config.toml
arch = "quartznet"
model = "audio frame classifier"
dataset = "tunes sung on syllables by a formant synthesiser"
train_examples = 39062
gain_aug_db = 6
n_mels = 64
hop_length = 160
input = "log_mel"
spec_augment = true
win_length = 400
num_classes = 63
output_stride = 4
norm = "groupnorm"
activation = "silu"
weight_standardization = false
depths = [2, 2, 4, 2]
kernel_size = 25
stem = "single"
widths = [128, 192, 288, 432]
init = "kaiming_normal"
residual_init = "zero_last"
optimizer = "muon"
muon_scale = "original"
lr = 0.016
momentum = 0.95
nesterov = false
orthogonalizer = "newton_schulz_5"
adamw_lr_other_params = 0.0014
grad_clip = 5.0
steps = 10500
batch_size = 256
epochs = 68.8
lr_schedule = "cosine"
final_lr_fraction = 0.1
warmup_steps = 310
weight_decay = 0.009
adamw_weight_decay_other_params = 0.01
Rows from block 7 of a small audio frame classifier, named by matrix and row number. Rows with one number belong to one channel. Each number is 128 + 32 x the weight over its row's rms, rounded and kept within 0 to 255. All counts start at 0.
After each channel's rows are labels from the 100 clips, of 14848, where the channel reaches its highest value: "loudest" is the band of the loudest frequency at the time of the peak. Only what is clearly more common there than usual is listed. The data: tunes sung on syllables by a formant synthesiser.
# convs1: first pointwise conv (model.blocks.7.convs.1.weight, 288x288x1), inputs 0-95
# convs3: second pointwise conv (model.blocks.7.convs.3.weight, 288x288x1, transposed), outputs 0-95

convs1.223 [143 153 147 136 138 135 124 149 110 188 118 174 113 133 142 143 126 108 119 107 104 165 105 105 142 134 120 164 160 179 148 110 117 119 112 101  86  71 135 162 140 138 149 106 155 166 202 173  75 155 174 210 149 155 161  94 119 146 121 149 129  92 169  90 152 139 131  83 116  82 194 109 159 180  94  95 102 133 160 123 132 159 134 117  96 132 138 152 146 116 154 137 133 120 155 142]
convs3.223 [102 117 143  57 122 142 108  99 155 146 114 160 159 137 136  75 126 187 114 131 133 104 172 155 110  95 120 116 150 103 164 135 172  91 109  99 109 155 127 202  99  89 126 164 162 150 164 118 138 147 126 134 104  82 107 162 154 166 128 127 178 146 184 137 133 163  94  55 159 144 154 117 119 158 168 172 134 176 217 191 119 143 166 152 190 121 127 154 184 124 115 150 148 114 143 103]
loudest: 250 to 500 Hz

convs1.74 [144 133 136 138 107 101 115  83 171 124 112 140 109 120  80 116 136 117 142 115  74 115 157 252 115 135 126 137 122  76 115 168 132 122  89 155  66 129 137 100  92 148 157  97 130 160  88 157 175 156 147 110 157 130 180  93 103  91  90 146 153 136 167  94 107 157 188 106 143 150 131 118 157 110 181 152 136 167 128 170 136 150 166 175 117 102 213 154 175 121 111 126 142  82 153  78]
convs3.74 [ 85 133 124 107 127 147  95 126 107 160  89  48 141 122 119  91 132  71 105 120  95  34  58  77 126 140  77 112 157 128 177  71 126 172 131  89 105 155 174  53 136 153 137  90 115 103 115  87 113 113 161  90 116 125 118 113 156 202 178  54 154 138 119 125 115 158 179 118 101 108 103 120 197 105 116  69 119 152 172 152  99 113  97 125 191  60  79 103 145 120 144  65  64  91 106 136]
loudest: 250 to 500 Hz

convs1.139 [127 143 161 105 119 128 131 145 235 144 137  89 137 168  69 111 155  72 187 137 116  90 138 151 127 116 136  82 140  96 133 128 114 130 144 161  88 142 122 136 109 136 114 161 117 167 141 165 174 115 137 120 132 157 166 102  96 111  66 123 125 100 134 128 183  95  80 155 147 149 182 136 105  95 127  89 112 162 151 168 125 147  73 124 106 110 129 179 134 172 125  76 109 114 118 149]
convs3.139 [139  87  77 127 112 144 143 187  99  73 210 141 187 140 133 138  72 100  94 131 133 138 162 168 144 111 107 135 137 105 179 140 161 108 141 136  99 107  93 131 179 125 143 137 127 104 165 106 116 119 138  92  72 139  86 147 157 133 132 139 116 129 146  97 128  97 135  41  77 194  77  87 143  73  74 107 106 123  46  99 105 119 136 114  99 131 115 124  94 155 122 122 182 162 113 153]
loudest: 250 to 500 Hz

convs1.256 [100 141 128  87 115 117 148  95 135  88 120 134 143 175 166 169 138 114 161 158 126 156 115 134 133 135 121 140 106 148 142  85 108 160 207 156 131 153  78 113  90 100 143  95 101 147 114 154  56 135 172 127  97 100 113  76  97 183 130  68  95 135 177 164 141 122 169 147 144 151  75 114 163 151 126  82 127 113 137 119 134 154 115 165 111 189 119 143 161 144 149 120 134 120 168 161]
convs3.256 [135 100 105 141 118 122 147 119 103 146  70 139  89 142 104 165  55 120 122 153 188 167 141 104 170 118 149 161  77 126 132 130 108 116 116 139 120  63 211  98 168 108 118 155 152 102 135 111 127 114 100  84 149 135 130 111 148 122 103 174  79  83 158 132 150 109 120 104  96 139 100 119 114  86 162 119   8 117 125  91 181  61 150 101 108 153 154 133 110 161 141 160 126 114  87 171]
loudest: 500 to 1000 Hz

convs1.7 [145  55  90 152 159 122 137 152 150 112 150 135 205 163 123 186 142 169 120 113  87 120 123 132  38 118 128 177  60 135  92 101 129 159 126 126 123 142  83 110 150 111 169 185 117 113  93  66 133  50 171 167 159 166 143 160  85 113  93 152 160 145 149 115 143 146 121 168 120 140  41 154 132 171 105 122 133 146 148  90  97 114  76 159 102  89 162 106 137 140 104 122 124 150 121 126]
convs3.7 [142 150  79  94 118 137 106 148 134 138  87 125 184 118 113  58  93 180 117 109 167 123 140 117 148 192 133  82  93 147 136 120 149 142 113 156 135 165 126 117  92 145  90  80 124 172 120 137 117 156 158 160  81 163 168 146 180 103  90 127 142 108 199 128 117 227  84 156 154  95 168 161  88 138 164 148  89  94 101  72 111  68  93 102 134 133 131 136 160 140 121 167 167 181 110  87]
loudest: 250 to 500 Hz

convs1.248 [142 128 115 154 121  90  99 155  97 107 105 165 107 143 124 108 161 115 146 106 145 161  95 166 187 104 150 125 134  78 149 146 101 168 162 131 137 149 104  99 190 109 195 107 113 125 141 112  78  89 160 155 108 164 132  97 125  59 136 147 111  89 178 139 114 109 108 176 116 159 158 255 138 132  33 126 142  97 122 131 108 134 123 132 138 133 142 125 168 144 150 101 156 110 149 127]
convs3.248 [125 104 114  71 127 182 187  58 136 103  89 105 113 148 106 118  30 149 160 119 180 150 183 117 108 121  95 127 143 124 174 165  88 122 158 119 133  75 159 117 193 118 114 136 103 154  71  84 148 158 148 128 127 207 109 142  81 120 180 177 177 125 135 142 105 149 151 161 153 154  90 174  96 134 125 123 169 110 115 133  93 121 117 103 105 202  78  88  82 104 124 105 146 161 105 172]
loudest: 250 to 500 Hz

convs1.136 [122 119 124 130 110 144  48 104  50 106 170 118  94  87 149 198 244 100 152 154 195 105 105 156  99 123 145 145 136 102 131 174 116 133  82 102 133 165 107 101 144 126 130 104 124 124  78 224 125 120 146 142 102 157 148 134 125 107 120  92 135 128 165 111 160 105 143 159 143  90 185 122 171 161 159 128  88 140 129 119 138  84 119 105 212 159 134 133 123 169 122 109 120  93 147  40]
convs3.136 [128  79 158 104 132 141 103 141  82 139  93 117 108 114 129 100 189 144 130 120 216 142 165 111  83 113 145 139 147 147 140 138  89 117 119 135 141 107 136 151 131  93  98 162 160 109 111 134 137 134 113 123 158 180 173 117 133 102 153 112 155 134 126 132 126 184 144  70 141 118 130 159  80 103 145 144 208 150 147 165 192 154 177 141 145 165 138 148 133 139 140 155 164  32 182 144]
loudest: 500 to 1000 Hz; 1000 to 2000 Hz

convs1.198 [102 116 163 112  86  70 132 139 134 103  97 156 101 122 103  73  90 115 149 141 135  95 123 135 149 172  89 159 140 121  92  88 136 128 213 183 123 139 178  92  69  82 152 162  76  90  79 130 153 120  86 136 132 124 151  98 147  68 124 130 106 126 148  76 140 103 101 135 147 144 134  87 151  93 113 182  66 172 110  57 119 198 107 177 119 108  82 118  94 138  95 151 111 188 122 132]
convs3.198 [230 129 154 204 121 142 104 163  94 111  93 127 186 158 120 155 170 111 130 118 150 133 105 129 121 140 149 137  80  65 107 147 116 146 129 123  82 110 122 150 148  99  94 117  98 137 145  93 116 125 132 102 118  37  96 131 161 183 114 154  98 109 163 145  84 188 151 110  79 195 124 109 109 145 153 129 147 148 119 126 115  78 149 116 112 155  83 134 176 159 134 121 112 142 145 142]
loudest: 500 to 1000 Hz

convs1.126 [181 119  42 127 158 106 231  92  73 161 255 129 143 108  78 150 120 120 124 165 108 125 110 122 137 102 146 183 148 163 171  89  92 115 120 112 126 102 105  84 111 105 139 124 131 112 153 172 113 119 156 133 158 150 151 151  30 107 118  53  97  87 189 155 188 128 126 138 126 111  74 189 141 117 127 115 143 132 130 147 131 153 133 116 198 115 130 123 149 128 199 118 142 108 128 122]
convs3.126 [ 73 145 119 185 131 109 127 127  72 184 129 135 110 146 133 157 145 125 160 143 101 150 170 148 111 139 150 105  92 117 138 121 101 103 100 127 122 163 153 121 193 112 198 130  99 196 168 133 127 106 142 143 172  69 112 126 179 149 163 165  53 116 167 122 120  77 156 181 159 159  96 167 127  12 116 111 107  87 125 178 160 140 139 150 120 149 112 137 119 206 117 124 120 162 127 192]
loudest: 500 to 1000 Hz

convs1.62 [127 140  60 206  74 133 228 149 148 150 253 118 153 110 114 129 152 111 136  98  90 119 165  54 146  75 126 191 115 133 143  86  92 146 184 153 113 127  87  96 119 101 116 137 162 135 103 130 116 138 124 158 107 137  84 130 170 136 136   8 120 111 169 138 111 155 123  99  39 156 128 128 178 228 105 114 133 115 124 172 136 114 135 203 155 190  91 121 107 119 156 133 120 124 122 140]
convs3.62 [140 146 124 114 121 117 100 101  56 163  22 117 179 125 130 127 236 102 150 157  88 155 126  95 136 153 117  55 137 154 176 127 147 123 160 142 134 132  95 101 163 155 160 164 126 165 166  74 140 130 136 163 115 116 124 148 138 148 113  87  72 155 149 162 118 114 121 165 142 160  80 123 102 154 149 141 134 123 143 104 118  82 151 194  91 193 133 139 130 120 152 127 179  63 133 217]
loudest: 500 to 1000 Hz

convs1.73 [141 144 143 144 124 115 116 121  85 100 152 115 130 103 126 137 202 149 152 152 179 147 152 120 157  16 146 142 140 110 112 135 142 146 122 122 131  89 101  82 118 133  85 113 130 152 191  94 120 136 113 113 147 145 120 142 149 144 143  83 136 117 100 126 105 177 175 100 103 158 165 132 161 113 122 146 135 143 110 158  97  99 131 166 125  85 135 128  81 143  88 139 166 150 119 103]
convs3.73 [146 103 108 107 124 107 168 145 117 142 104 125 112 104 106 117 163 103 165  95 157 144 106 140 130  94 129 143 169 139  92  98 151 114 113 144 122 141 141 148 125 137 121 171 149  71 119  90 118 119 162  98 113 151 124 125 180 147 173 104  94 166 154 122 118 197 171 173 149 111  96 169 164 127 159 125 151 100 130 109  87 159  93  90 108 119 165 114  96 127 139 131 150 138 136 164]
loudest: 500 to 1000 Hz

convs1.238 [130 134 138 118 154  63 153  84 119 188 157 124 152 100 154 157  59 110 179 122 141  92 185 135 139 141 139 140 116 112 138 167 109  70 123 140 125  97 137 153 128 126  51 101 159 150 148 139 122 125 110 122  91 150 179 153 184 119  59 121  92 165 134 140 115 155 141 102 123 142 149 159 111 141 139 159 123 157 209  77 132 142  98 171 152 115 123  88 135 155 165 112 144 147  98 122]
convs3.238 [211  97 101 129 133 126 115 131 152 138 120 133 146 147 147 171 107 106  95 126 119 172 167 134 117 122 116 153  71 146 114 145 139 142  74 117 134  92 182 132 113 131  73 124 158 144 106  82 121 132 143 134 169 132 173 159 109 186 146  62  59 149 165 111  44 180 158 135 113 141 151  86 129 109 164 124 164 111 166 131 134 141 178 112 109 114 149 128 125 146  98 152 132 105 118 132]
loudest: 500 to 1000 Hz

convs1.155 [102 156  68 168 161 114  96 124 110 121  91 102  74 135 127 155 162 171 147 123 114 163 119 147  84  77 170 116 167 168 137 149 140  87 116 102 158 168 163  26 190 137 132  88 108 105 177 105 153 188 158  74 100 166 166 125 140 140 152 135 172  65 134 113 127 133  63  81 100  94 105 160 127 116 150 158 121 133  57  86 117 133 115 145 157  78 144 153 153  80 181 127  56 159 111 125]
convs3.155 [133 159 147 118 138 192  79 165 162  88 107 142  92 110 115 124  98  84 123 105  61 115  98 116  94 119 105 134 127  63 128 160 183 103  96 105 141  92 141 116 170 143 188 139  94  83 109 173 130 111 116 201 108 100 116  98 127 143 134 117  74 131 110 100 145 175 113 117 132 118  75  75 154  71 143  82 106 174 142 131 164 124  92  96 147  84 127 128 105 124  80 177 107  99 136 110]
loudest: 250 to 500 Hz

convs1.237 [169 151  98 105 135 135 128 124 143 107 110 129 133 169  39 126 163 108 154 116  40 163 161 135 133 163  92 144 110 163 176 103 145 110 134 123 100 112  95  76 143 137 157 123 107 128 152  79  83  72 143 127 141 139 170 109  28 133 141 168 125  61 117 179 229 146 121  99 124 110 111 206 183  96  72 152  96 118 157 132 166 129 150 136  69 143  94 123 103  88 131 118 132 140 151 156]
convs3.237 [139 167 149 142 131 129  81 147 106 159  80 176 117 151 137 184  53 115  93 180  67 141 195 159 160 123 128  97 125 152  74 136 235 144 142 124 145 167 125 161 108 136 153 145 169 183 147 144 132 127 162 111 100 146 136 140  86 149  95 168 109 185 168 134 151 136  98 129 141 117  46 135 146 143 117 122 126 156 104 121  60 136 119 127  75 167  67 138 137 137 129 147 111 232 144 170]
loudest: 250 to 500 Hz

convs1.51 [ 99  90 144  98 115 138 188 143 154 139 101 127 155 107 202 130 142 145 102 117 205 176 115 125 133 150 134 165  82 189  98 147  94 118 145 202 140 147 147  86 146 159 132 123 164 118 220 108 140 118 147 125 146 103 163  86  63 132 177 176 128 105 167  96 161  94 127 145 133 153 103 111 108  30 128  81  57  92 168 164 135 101 148 113 114 171 111  86 119 161 121 176 111 142 103 109]
convs3.51 [154 169  96  71 120 143  58 118 136 159 142 171 102 177 100 108 107 146 163 165 100  69 134  88 132 111 130  82 124 101 134 115 153 112 174 120 131 211 159 137 150 141  89 207 140  87 138  97 110 126 130  90 152 125  88 115 133 137 120 108 101 135  83 143  99 130 144 138 148 113 160  91 136 113 105 145 108 150 116 125 142 132 142 147 163 123  47 134 166 115 120 117  92 193 184 134]
loudest: 500 to 1000 Hz